A small audio embedding model, trained from scratch: norm layernorm, widths [192, 240, 296, 368].
Rows from block 4 of a small audio embedding model, named by matrix and row number. Rows with one number belong to one channel. Each number is 500 + 50 x the weight over its row's rms, rounded and kept within 0 to 999. All counts start at 0. Numbers have three digits each.
Before each channel's rows are labels from the 100 clips, of 14976, where the channel reaches its highest value: "responds to" is what is common among them; "loudest" is the band of the loudest frequency at the time of the peak. Only what is clearly more common there than usual is listed. The data: strings of digits, spoken by a formant synthesiser in many voices. In brackets: how many of the 100.
# convs0: expand pointwise conv (model.blocks.4.convs.0.weight, 960x240x1), inputs 80-159
# convs2: project pointwise conv (model.blocks.4.convs.2.weight, 296x960x1, transposed), outputs 99-197

responds to: "six" (88); number of digits: 5 (43); first digit: six (30)
loudest: 4000 to 8000 Hz (85)
convs0.558:488466432567471557462529572522491439462452513401501519465508519458503491602549499408407379542536582563510531466500579534625547486481504511458560465525525500527482545527522490513552508456549432535458418455509559417466470591505505537514526521
convs2.558:546500452487467442515565499470521462394429527486470447561568517451548519440467397513443414464554488556529603445379588526586438484552555548535481538573485496452532499472547392545567502466517426529579433496525526574520481458471485490464501543603579480452533493514553470494523568555543522470551473500

responds to: "two" (62); clipping (27)
loudest: 250 to 500 Hz (48)
convs0.756:469450514448412548585500493481496552452529525581484523494440416540533486544392492502424444452455437425481506478516496573649521530507528564480511523506513559524497547449466482433494587430439483522420523567501495496446449486531542450547396524
convs2.756:474527519383473473500452534525553572526513548555535407541459604555508570638474504512516464498566564527460586491510544550460573464403443568562529445516479543514518475496533509505524446508484567500529546598497513473388532481528476511511520506454488449466421435470517617463503497546510487530478510484

responds to: reverberation (84); "zero" (60); whispered (28)
loudest: 500 to 1000 Hz (71)
convs0.35:631531469491460527425437525497560505535591536499490481467512506496443513473578488465617506522399549492513545424493437466525495529432481464456504519558418550423358453494481478575502445441509417495511490405541462525512545511595555521538392508
convs2.35:519588452485474496525483430573489546419540458447568554491427502491503525545461531567489499426528619466564474523417485490473460562532454544544467424428513582483595454542478526497432531516387489458497452486453549477467513436497423521478480472462491460616637454521490454503522572410440495510543465476

responds to: "two" (69); last digit: two (33)
loudest: 250 to 500 Hz (51)
convs0.362:558579514490504478516446416596518432605510448463474515474493524409456559474506483480580539525449536544569466450524493530551552530495519452441541467428533615501445499456559506539558552545458430440545557550519575447425542542514538399464502408
convs2.362:423499428498394428512512439618585442584513529563525472490531392443465482609515534549488445454483495459500461502567517479490619520534563501527478512558471534537448506463475529475501503539471565557430485448407426504536494454571594476541550404402436493464480538480591485476481400471550483558478497462

responds to: "zero" (57)
loudest: 250 to 500 Hz (67)
convs0.274:541471526481471504505457546577533493553438527473524513485490459495437406550522516503440462555386494530528447442503506556517489443567519501443482414542608461417551507514525445512469459525508494487459495548467472474468487480423534412523590500
convs2.274:496536525521573402541520477574524551571507442435495469500529520512443504430565505466554534486495466498457479535513490564483433560501508452498447470498448467537504476457444511475484471522553526487486534505532495516519404503369491561446505543437574523530538409520531630431504437551465516423497503538

responds to: "nine" (69); number of digits: 5 (44)
loudest: 500 to 1000 Hz (94)
convs0.50:453439559625505591489463480566445491470484450408470544522503502520498508542485507481480514540445509495497535458540577513354540563571542519554536545477506461507486425502595394409491452479519513532499426533440456482493502569503461531431528473
convs2.50:443473553573483586466432527484472522477530468483463569481560546516511500444555515523490510558479439442432545514628583460529472488592448521534518502397534454490520456535542562574487472482460490574539466524499502482491452497405454508449455586443610426593488537647471522559497434551513488497394462418

responds to: "five" (69); voice: child-like voice (55); last digit: five (43)
loudest: 500 to 1000 Hz (90)
convs0.411:528517549536475436530530510523542529509537485447399551481504448489393509433566512553397479438528509555504513557507464465595644512409599484525517500448436476494407599451538443558497486458471508503470528422571438484565525445496539357593538499
convs2.411:528534502530547469465437450469436516571529380618488507494476503467461458546514518476476498497494414538558501521476478533536593487513410557602497513446466455546529518586492525495482503581523477509538536429490437485536491484470480542550455484515534530491504483527503472450454550551540564449597499533

responds to: "three" (72); first digit: three (33); last digit: three (27)
loudest: 250 to 500 Hz (64)
convs0.172:457474409491456554526476488490484478518513506512476513529568663426512551595509447566436526478546402495490471453495470478500453458427520437458500400506364470481461480548509533504472565469459479500502497511524483411508545593578521455555479551
convs2.172:563481465457497581456541411478512436491587505613561453421455477614476461573375504491546387508477471434406496477475560467541448535473549502502552405456511561543542454588534515482518540449594451589506487522431612623514482533506423543469512520470467499506524474529468489477543444542492560436454453490

responds to: voice: child-like voice (67); "zero" (57); number of digits: 5 (42)
loudest: 500 to 1000 Hz (35)
convs0.565:452491497429437517454430530448446531487547479415528536438388519500534411498531411566536551502554554525472525484504578522599595463617570531429432480422442477517420483450491486478480505463580531506512513556500548402543535435469507430461464427
convs2.565:474508535494522547446503467440565551482477440610560456525477512429500428468545431437499438495419478455582449452509492509480515571496601397508448522494478499452508465393517448529514543523524637576416471580548521560487495457438511508463597537426557520517484467439542438512502566457548551523396510402

responds to: "eight" (54)
loudest: 250 to 500 Hz (58)
convs0.363:492461544442520541480527592502440453539599544526492593538437541523554453506464437435527457497417516557509515388422467530482601596538474503598543518543488551477564495498502507539493496491541538515500523424502517458492468494426533567417486444
convs2.363:554576515425565423466531556460499556476522450564481505526491559509434529562475512488544445437477535421468503464563451538540441478443431505450525569540598493557602497496469457539498500500537457531410573501462526366510432518566525498439519438472457448495533491599478527492571428533555541453565491514

responds to: "nine" (68); last digit: nine (33); first digit: nine (27)
loudest: 500 to 1000 Hz (66)
convs0.520:454499618454500576586528511612530536489432554468503471531431561487550479580544417570544555504523490484455433531572563598467523551537548447505511355462476535490465436482554475580504509561565497547514536400515506434489527502524522467433543559
convs2.520:490458502489496514452506449488441521472489526437532543496547489561548538434538538515517518576390507544487478511516506404508433505527518493437519477478479485551478514501573541553501492474504530467581523445490478448548556429562529427475464472458502447474531638570486488488484459483562476525484426497

responds to: reverberation (73); "six" (56)
loudest: 250 to 500 Hz (58)
convs0.739:488543516456492564484514561562560427523536560500564463524565495576498572570550460600509454569508529566524416450489469529484518551551555556465497588447578558493569529518484563511506436507482467406475459451544589488417475481369523525498460560
convs2.739:530544542491509429586468615513410453552510506391465502502570521382488459423429457531508607490615483456549552516490484485611475454580423440420433453478398562523479434426454549474565441450481484487525553566526598565544543437529462459475581449442527524449458585559433500536521591529458503547567444537

responds to: reverberation (94); voice: child-like voice (83); "one" (54)
loudest: 500 to 1000 Hz (86)
convs0.493:500386470528469451470597447507431489470440481492420534630529435436428502430476477563428512542455540506526563517519458527458495562422432492604451518481482450548456491556582453471466528519532459531509466478603453512445559462453511494529491431
convs2.493:562536480490543395454568578577530525557441528541541457453498474451454400485483532440507556447634533478436488483463512441551455483534469474519425602574509528451523411539447537488538488474496462417526507488450511428513491562492552527508536424509593544464392569481484486516408541477432495436559495562

responds to: "five" (72); last digit: five (35)
loudest: 500 to 1000 Hz (83)
convs0.231:525540556549573544554437516570502537469492627500547465500495477431429517579555541469529499528520485508425514438513430439608562521390415465464411429538449476525513495542496554469514492438523490427517487506554508561594460552607552383521504469
convs2.231:524390563493394518498398427587526456351512496466528491509515476395624532455451510471474476482532485595489472460509427509435466569537493546546445504590518563504461494424462508549503431517460423545493479496452424472524484441397578523440526415514454478520518455480506491526510538544466522497536502507

responds to: "nine" (56)
loudest: 500 to 1000 Hz (54)
convs0.557:410520474369548487575495490451489558457475449479492475518446475508511514483441551471565500512434484463528503480489580594563443457478478579371492555529575547546483479492461604507531506482481479481547580448464548386525551499355534447507562574
convs2.557:552408568478545496492500434542601610469447508498532492514572578475489416463506461562378553518612482442496543553469465510544498562481461474470528609571499535420484470516633471600456472438496486528518428516548463567504465515507459607496464531479404482516423500510548508545554466514461574459528455513

responds to: "three" (61); voice: child-like voice (50); last digit: three (32)
loudest: 500 to 1000 Hz (35)
convs0.31:623597481537579554506420530436500508451485442452510595516514512404499446429549562432410537535529558561470478411539553455528469552478518501442477586583432542512559522490410516457477549524513495549536529499503490543595546524471383524451430463
convs2.31:510590468590466509443436545572564511473537419547506477422451504423531597518549541481447519504551530542496550562445596501525521585510481494435449521433553476596559572588444572457517589485398463453533519510490488489452543435469484498558480444433460492447557544408461481428515459450556478546531395552

responds to: mains hum (64)
loudest: 250 to 500 Hz (54)
convs0.481:342539493513454436554495477563464460436532439556475492576559485480607519492485508485464421546460442518484513472531510574498496465504499449474566564499485494475461456464465492491564470548482443492558512550502464563513437575476510523524607511
convs2.481:509494517425467534503481475630463449448461458468552520532506482405466533501462497406506421532474523483470442532477554583441481456626474546640510508424525508485400497520544530475484546509475496517522552571474425470425460483470496454545479557474560509513440445439479624556439543556562484541423540429

responds to: voice: child-like voice (55)
loudest: 500 to 1000 Hz (71)
convs0.203:511573573497517528490479516453487482574512525480519523439511538515395449514556528436591533508450549415560442479505455472469457479525499576552560465504460403538460463492533509571553429531524460462409407471429554607572517445557479453438550560
convs2.203:525505482475612463535412541555473464541474476416569509436470538422558440400573501430523527451563597494556506443450484432590500459499414508471494431471435515485564599520569523562517486428486512514506544524505481508579530551511455533480489505612476481484504608538515476468611552518503402545452431419

responds to: "one" (76); last digit: one (35); first digit: one (30)
loudest: 500 to 1000 Hz (66)
convs0.676:591572428473519573448532633412423510528509510524547461562497484515512500489453444470497531519518448503490559460520460522582516552535541568435473552493384479437521513539493408478491460486363475479582549495501481497451521510506536414521504542
convs2.676:548552477512548490384466476437529434482594452521470540542489498524627573471508497505546490411489455631516533485561493514470535425527534449529526498522511599577544422492520480482472466507553442504514475438506384393555521422508587490513509512444450513501566575600526489573421577519485478411524518486

responds to: "nine" (84); thin (high-pass) (39); last digit: nine (38)
loudest: 500 to 1000 Hz (78)
convs0.351:474501439410426511521513470470573429583448600467499547539418423464483557483542541497532505534515566532579542516433519469451529471531472457488557481530530482467446508547511403530511482502518512465524484487447445583512478605513548451600533494
convs2.351:407533472462486503509465567471608544506497552489520469448464445494493627533488489609552436449528493487464466551417472493431460447514529474476502504540526443540415455462534398545442581555438434552554498445532477546436344560526441580545514503500481510511539501484510490477452455570421446501554507433

responds to: "three" (69)
loudest: 250 to 500 Hz (49)
convs0.643:515588518436519523477601530434511458442473493550500585525419607517526419489488399441516495579433482521461499567444496586587512442480640498596469539368485522538557542423510472535490491515516484569541506477492450408576468423510542559464443554
convs2.643:466533537485477488390536528520552437517452605519565477479437458457435509627538532515511480491449406610621501509581494505424482484437584590536533522452425562484462474545502465520526436478486549436479548602572496460457568500494526520579459461467494430504494571518567562456439465508522497564451472390

responds to: "one" (100); first digit: one (65)
loudest: 250 to 500 Hz (56)
convs0.349:552485445435435451457514391477432511461570430488497462435532541468518507535418501576475450426489489421544486530473595572470506492528469497500468458485501481460494540475511543587436547530491507431461552472528488522559537533507549504580429571
convs2.349:444375504541446538496514573412449487562526465472516451468484468536425427450525441481531473495468538528450482434448568502534539577513367420542522452451459510497549521513463529482569467465473467547506638428503397544445467468581396424505499482540554510553416489470620419491468496492533485537474441614

responds to: "one" (75); first digit: one (42)
loudest: 500 to 1000 Hz (69)
convs0.513:585471562465540507514499478499364456443572503522472541501434407578467522525454455433435529477474535490498533463528497530532446586552485460524535480493540501425588528502491513520433509552451494505501536408507517490545499496527483550486379524
convs2.513:472490440467532528495478511517523467464520433458427419470426457439486485572498457532506486540534569424535445505480448414502425503599546520558482458509570520551551491417493424509542463534577479503580478493517405591541463590486473480524488547503561440444459594508478523472508460565514474504594483555

responds to: "two" (56)
loudest: 4000 to 8000 Hz (41)
convs0.53:428467651556543518530453421520456502508569459573517476568582546444379499407535412518475552624413531504516481537549498484490620488405544444547502559568491543463539555550416476490505549565424422562505457484474473541510547466380409522515564509
convs2.53:484533543415431478515525491588417516477553557475450439434491472433457517566404526521505481505478526570620540559531467550450520520599504478577558576501505470494465502527463550519494535487491440509474592524539528498574506542510563613519523471433489495396552514498489474474560414510433492466490536590

responds to: "two" (62); mains hum (31)
loudest: 250 to 500 Hz (60)
convs0.626:551517457490569576592509514497449474476455432482412490432610408510514411509592544499492513570516542497463506435540607542540585478498548510476457455498507456536486473539523435408482472450454514511407447532552467463386542499488443570435470427
convs2.626:544468474572489537491553429516483436480577500517535407452548433509426474491507515374470532502482397480452501465469523528468422553550423494564524453527580548441675494535500419557384516493456566558564438531492522541502536459470442501586487551426513477480553489493552475510500434519489502486530467457

responds to: "three" (97); last digit: three (69); first digit: three (35)
loudest: 250 to 500 Hz (65)
convs0.426:487464554403576477513461541441408562455406414437420517463497453585548485434552435496440495495537370506498563481424505493446488488537429557486537466538454495427532476454459483507392503534470559489499458542444462538543475536519521483506459378
convs2.426:460514491570600485464492517538609447520487468633467445461446556468523564443501540490520505446440488511510581524507622509480471555482560476406534502468539539415423557519463549453514488492459521420507402418471567448443599479497534466554489492536522566499413485494426419494540486457560496499479562529

responds to: "eight" (61); last digit: eight (47)
loudest: 250 to 500 Hz (59)
convs0.150:422561564522526454515465621431568595455518568497545449489537420539445491555421451437540494437430499449504551513515457536444531563509514527435467385525533481623484510487524591553439586463479461532546525539476505515473524486467393479477524353
convs2.150:540549435488506514528481473549454482553481443494508514522597473529506461490482520426507518543450493506551501551494584569584551492564478452507552432525476550579477501449533511549462465547429583519443431535457502420383643423533556422550427507522466417521456523518428437476505560510495525418486487433

responds to: "six" (82); last digit: six (65); first digit: six (31)
loudest: 250 to 500 Hz (58)
convs0.528:516479527531468551399463532446491517432380438516457484478546497459533558518497455522530448514470479463587499474512402448526444453512495491453479446483395466548425513475581421434541560519524521553544527422431516505533438492461445535600504454
convs2.528:490545560492568489456528501511473453517520536511539518524584451502577456448516540518582483518446526555518440508581468489413510483397522480618419542498567457530433379524470520530507477469522476505602510484318540475486501557570486454486496507540450535500555466507515480535532565477577509505528480476

responds to: "six" (67); last digit: six (30); clipping (27)
loudest: 4000 to 8000 Hz (97)
convs0.754:462548518453472573506492529452487527488496435611472461497536479535445499528562453433452459477598527568540424478491456414440539382462487527508542468468455502500507462503533523512527475497456443480611507539572383515471448434508566509538432488
convs2.754:517429556458540575569538505540543494541479467514452475500520543461496555526526506545448457569501564444566488495542516551546514548495458532483521514535506418420552558506407463434462520527456495494496497509420511548474571483517468479480509638464523483521576540383424568404579514476451494483634490469

responds to: "six" (66); last digit: six (31)
loudest: 4000 to 8000 Hz (81)
convs0.593:430372563593464465542560547460498515504389428485577439535507483496467556573641460553451546460527426472491529468560554504473491382457468508507506470564434614369574522474517491414543548535482437495503470440552461452528501575497476438530436500
convs2.593:537431511520502458580585558604555531548564518626440458459449523505510530522486439484552601554466485536536570412584563426381541474458500456450427553547456495501494475444441479528472570512453478490497509480538581503510432391534452540480460466482482529488487475569467561507432476491594479532514476560

responds to: "two" (85); first digit: two (38); last digit: two (32)
loudest: 250 to 500 Hz (64)
convs0.512:579498600503546492465528448437536470563449445581485593580448496539535465512574447549551498596461511535547603358607469536519504495475445508478501513562526588463381408433530539473587475481445461538570516530518488502458527517454466554411526585
convs2.512:507514491513499391470477502527514478515495467565559499477631489515573505418523577503403436573466464521542563574530481544518619475442499556659510501517521435595486417491417479412497451551566536533505456520463517570433403475570484479395439490488572520587513492417512430476498426454439516437503446503

responds to: "eight" (63); muffled (low-pass) (40); last digit: eight (32)
loudest: 250 to 500 Hz (62); 500 to 1000 Hz (37)
convs0.249:579518577476527492387492449518491499398513419495507369507564523491557390510412520526480388692522430437521423513429556517538408455573451568565422559499473557484473607539560548479505503480507410441583485440483532491513488431491487474510507518
convs2.249:499486468511482542454460559502567421469482534581483466488514456541521604454494500507469444542511544558535512546404534516526511497488514521516513555571506434553463464554522502484498451507564481489462491488493558540571453531477475507514442424429452509472475582479512452511485495563438476531500512491

responds to: "three" (64)
loudest: 250 to 500 Hz (57)
convs0.716:516459430496553514490495499554534543554473489564513487494442471506568406471509461456436516514436464464551557445463462481415512436454482483494443488548508562555517515539426473546495516566582497548491499467522450468546506471458520547515463478
convs2.716:491507478545506540460492397410441636555521498592556575576467539567505460534485408492559566495498509417556602577509524616399530472453465416447552501443545488496536500529547528559509420412508514466496516558411500451532553523577481520549545483514407534410443480513483543544481379512445453439468551490

responds to: reverberation (85); voice: child-like voice (64); "eight" (63)
loudest: 500 to 1000 Hz (59); 2000 to 4000 Hz (32)
convs0.607:497438482460393473452598505436487429437466487514562531506467473541556546587477454538527499462486431534461457598638529481501448518515566516612636507500487492455447449521509547506450511503469482533488474481524504556496474451558506538452634485
convs2.607:516466504421447512407474417441521551454437619481512550518603483494601517479491524460424434514500420412384586514461582527423439498436500434437528523436465527505576451493472448473442518451451500480555551506532534488557559492513567555483476451452466479445476508504565404467436522519495445469583565489

responds to: "zero" (58); last digit: zero (34); last digit: four (28)
loudest: 500 to 1000 Hz (38)
convs0.270:547429532518466539515480514515360473472533500498506468470478480473548484501480488505523491485458484532454521558486574517482523494508456597529536365483463494526612413540551557444562507526585562463514565506439477568522507525514575442465524494
convs2.270:451477471483439533523434486515539526544428484483525529471491531493513503538600536552400535534584497525460433549576501498469467533490574508540498456462480444435523593476558505468481427519604473519399567502456518435401300528527532450497562472561510526516446515444494498532459440451556491542533568570

responds to: "eight" (75); first digit: eight (27); last digit: eight (26)
loudest: 250 to 500 Hz (66)
convs0.178:540566402424513503433526478458485544463518500459512421476509576443544501474436580557500460607459509539567506515489493507455479446527459432447419447477567552505491515497541494578469487441492513608450522450471489476499381488464544575493560439
convs2.178:516436465604508481475576542493544598526417535504546403556568465452427553496509559533466481423506564542484425562575462565533435462580480501438414511480439460511516479519453498503399474499559605493509482484623432481523475490489541473513505474584591558512542544555546507565484508495452476422443441455

responds to: "five" (75); last digit: five (29)
loudest: 500 to 1000 Hz (97)
convs0.364:452500470546478478557485530469509435565430540479483513438403483518533578454417471477461533396518453562449545452525475474457500450584548517516533542514521598394511508541478433520430341494448526463512528483573405435514518450498519431551590563
convs2.364:487412496511528547455478528487439538479477478484451543537463498541430461497484512541558478455545480538495551533485538504486548483582495451529432462450412482391525458492479504433588577575503463518475460559524590438445512501549373564449569479465429507593558504480534502469487542517451482525522529598

responds to: "two" (57); first digit: two (30)
loudest: 4000 to 8000 Hz (38)
convs0.52:570547457518524481542531514488484607549505413508519504460474473476486504528484568470562399448496540494498461448357502578543530546527480556434553600377511434525462535574528449536465443517490432514461521498460480548498408520574526623442501416
convs2.52:555510425343505475482459454486547521499487555533579545478465425476525508539492525499495490438515576519614541500436472525582465474562599598598520446478581428507412469581465504530437569556486528464447447463493524483522520424488542469496570493495472571514449499506479468587536443439480493394455502438

responds to: "five" (57); "three" (53); voice: child-like voice (52)
loudest: 500 to 1000 Hz (49)
convs0.301:590480588537408506560513503583411495521426488481490475483486496409539600526516445544534535563563551541483551533508513454557464481494599427557425481493400562499495537508449421528538587528513471515521478461527486531496514490604509480522502527
convs2.301:495461503526425527553462511550434526446511493547446621499380424456487493527416508509531510545539490440467513552496533426536509472444481578527565525469482518421457491505509457432464511529541538469442477544508516495462497535569481625492601540502472626525512456513470399514425570440525559565534526452

responds to: voice: child-like voice (69); "one" (57); first digit: one (32)
loudest: 500 to 1000 Hz (94)
convs0.693:445511557567444467519454509493500609530455531419467499548539556470483507610409569477503451518552555383505508498495445494469523450546461464530494506493444475551479448591558396505547574551486557480492490458462517480492497496552506512616497490
convs2.693:421543509480429525492359513553528462399470472529511510639592539434409561517579469467498566490492588516474605438496406531525552567605498447473473491612414415547414484464501468429516488507497523413452546442531442509478498439494521473476626545524477535549477506564488594540432357474467511519529462390

responds to: "zero" (64); last digit: zero (30)
loudest: 250 to 500 Hz (50)
convs0.18:518462581417463474511488515498496449528439478513556449511527527453525429433535469481479495622489560543537538557606552455495675383524509574469547417500480414481467565548533436529456505494458468479502581481507534507550467465547542502620685582
convs2.18:497606523372531541530557520503491432571429467428462589481433594476580530394504435505423567656511420415410509528482448579523587471470535446430523572497501461554597525489444493493506455465492444571504556479500510504489511445499480418518470483503515413428460489491509493474512526567506521473478551467

responds to: "five" (78); voice: child-like voice (64); last digit: five (28)
loudest: 500 to 1000 Hz (83)
convs0.733:466519510484546496530483491601511509542560526481526564530517545476456360543500529548470498573550496540532545532472536506513482476504572408483551443463473586417393516478479477575480473478511508600440466464520467519486509569509551551602535594
convs2.733:399576592424551464575549516537496540487479483477443375471445483436545468442443485538521538479512571522539549472471462494561469508470475555487593537495537507466519426539409469442378454509590466429419561539509454420600443531592510519444527551477480490489562497503533522576437488447504612563448563441

responds to: voice: child-like voice (80); "five" (67)
loudest: 500 to 1000 Hz (76)
convs0.729:569522558578460470484530480487474557549498520509484526515416545520443508459498564465472463521475470513536574444494408415499517475515521416486489623529463499481524529494501362498399538460552434510474479470405431504529534501466525514541530490
convs2.729:506439449460528471511483469410553476460458414495505541550507444521562471582446565567490385486449471491518553445491542492445460472466531503490466464499476430490498486528500473584471522519483467469629612580541556455445528502616397511534437527450405505556533447520508435589504498502462590545535516483

responds to: "two" (82); reverberation (73); last digit: two (38)
loudest: 250 to 500 Hz (76)
convs0.19:536488525396533529565525487449518382524561551645564517520543531574519521439478412558561590511479475380477479530463491467486557585430564511531508611343510522566402513506472450495476502572548540544454527524537552431480472537504557563514412490
convs2.19:524538554509511549516441482536500406494541563492522496518587477409510584555592597646602460440542500529567449529498540351527513515474426449508519490426456548494503506505426516461547475491492588375523565415474557525476552402530530484614516513477480503516429596438547434562580485583506462518415513491

responds to: "eight" (69); white noise (50); first digit: eight (30)
loudest: 4000 to 8000 Hz (44)
convs0.327:424546574520489632520552563484508471549487416477512558476478523536559433490443549552481502570535472510522417438432490496572454496479532480515470462561512623556548512494527508545413535522483472526554517482544489474386460434453454561478459566
convs2.327:458511581595497503554523500510501520553492520472434645492427557479505520507480458485552541463451542502497484479490404465521595464461497428518564493475433459606503554503550407498524614433584617412499458421523586428588560488510513525426398540509536502490531493519608513461514539484490462457489427485

responds to: "eight" (68); "six" (55); first digit: eight (47)
loudest: 250 to 500 Hz (56)
convs0.306:456505438478619456528521506563414500460499412471483407475545626502518524513516453499509523467525494431487462452589525397473506503521449505539598422440365385556537437489511433432514512507533528367531500625606535520447549577429520460470528525
convs2.306:505510467471665479497495492461509469479488498441557572559529434537470357556522528465524545469459491543526387509481555474497487348433553534559532420444464411424518524527562471579473502558517338522549518497493472475561430481590509425482509488517457469377429563508540539455583513518552550462410590468

responds to: "eight" (58); number of digits: 5 (41)
loudest: 4000 to 8000 Hz (64)
convs0.210:486412572503460422559518443552479524475536606541513515535523577525486530439512487576449532500527539546525446465541441537441636438579467506486475494578516435562553458533497535518480525538526572584503533529497532482420529590527585515553465473
convs2.210:516494471401526509518489514495492534582528483456451397412510532479476349544559573501485536550617390443561482480495468501495350526548559581563468539494476462525523496481597487462545472408571538498461562525483571498521458551490505517476405433394456504474536483408494473548475584479453438414485463475

responds to: "five" (93); first digit: five (47); last digit: five (33)
loudest: 500 to 1000 Hz (78)
convs0.479:545558486577579431454475545525420512528530593469550531507501588521471455427445518557523560424528507511523450534456472483481531465439525513450536442528496515563526447456501469577480428523526514554492415515586451450563543433526527459430487510
convs2.479:497537452472492493582479544461525449477462546578500439508582517544465477412406526523513578518441417478524526497520475517470533389478487514534548468470560413487544579478557451532462463581571599495490455556474519494467532456605502466504414507477585512442506590543541394505447526396419495458505532498

responds to: voice: child-like voice (63); "seven" (61); whispered (32)
loudest: 2000 to 4000 Hz (42)
convs0.264:545503477478473576596509591491561547504436483379550476416451497470432419575483516536496524481566485507443548407515469383566424531515519468488516560549473561459511506607492365517482502474494454487532471481542532424596609567407539432489475515
convs2.264:501537492495542457557493498545393525417476475458524572567454462455530454487469496468466487556524492483496527483494554498482490496582525452438480463524424553522499600509552531594439516484473554536475573500531496491539554485588523532451481506468466500498559552534537447539468465498510480564532537460

responds to: "one" (92); last digit: one (49); first digit: one (37)
loudest: 500 to 1000 Hz (88)
convs0.8:553507539593529499479505566506437495425462411376510509464563557429497495523491410493524394545524550513573519492496528485441467429568550527451485514493519517491500506444521457498608558515466484503494445459531433483506463445549484472483509484
convs2.8:474448548453583448525505540480470528638478543542458540407481424524467436537626516543410514448530490519605485480512498441515509511511510406570533519368556414491474495471501480418475483486534486411434427467476546510436483461411467510554459481541567535525490463494559601582447465446460513407541446502

responds to: reverberation (67); "zero" (61); first digit: zero (26)
loudest: 500 to 1000 Hz (66)
convs0.514:571517578465446597526451523471492535521578514492605504523425578537592520579506506442576436537542502488340431457514475462459453493535486588489576526460391384509511468414460486390565536481454453340450531498585519514454493563472495521526550456
convs2.514:480497481531434553523483403439386461553468550517491588479544532549550514446466500482484492467457500433408482531482533590541541514472463477434423485481567518574518595504376585522604425507428485491496566657500479540496552385467562560501582483495481491426491556546498465488497502466521503540557501534

responds to: "zero" (95); last digit: zero (47); first digit: zero (43)
loudest: 250 to 500 Hz (64)
convs0.669:460516407566581438537488457395465512524468546442450478445503445491422401386474550470469489455566541484512495499504533538485468526504489564451505532500563475452489503471519483463530522552544427471404507542611469490537413482363482534507488476
convs2.669:484548564579417478516539503465430492396348478456525502533546494505470563435499571468550461496559428612457411488517483543401529474562489524487516442570439485612459471469564500507534492412435520483579561546511473488525474543533425495458486516514416518480607478556471571529565504456451517458578476457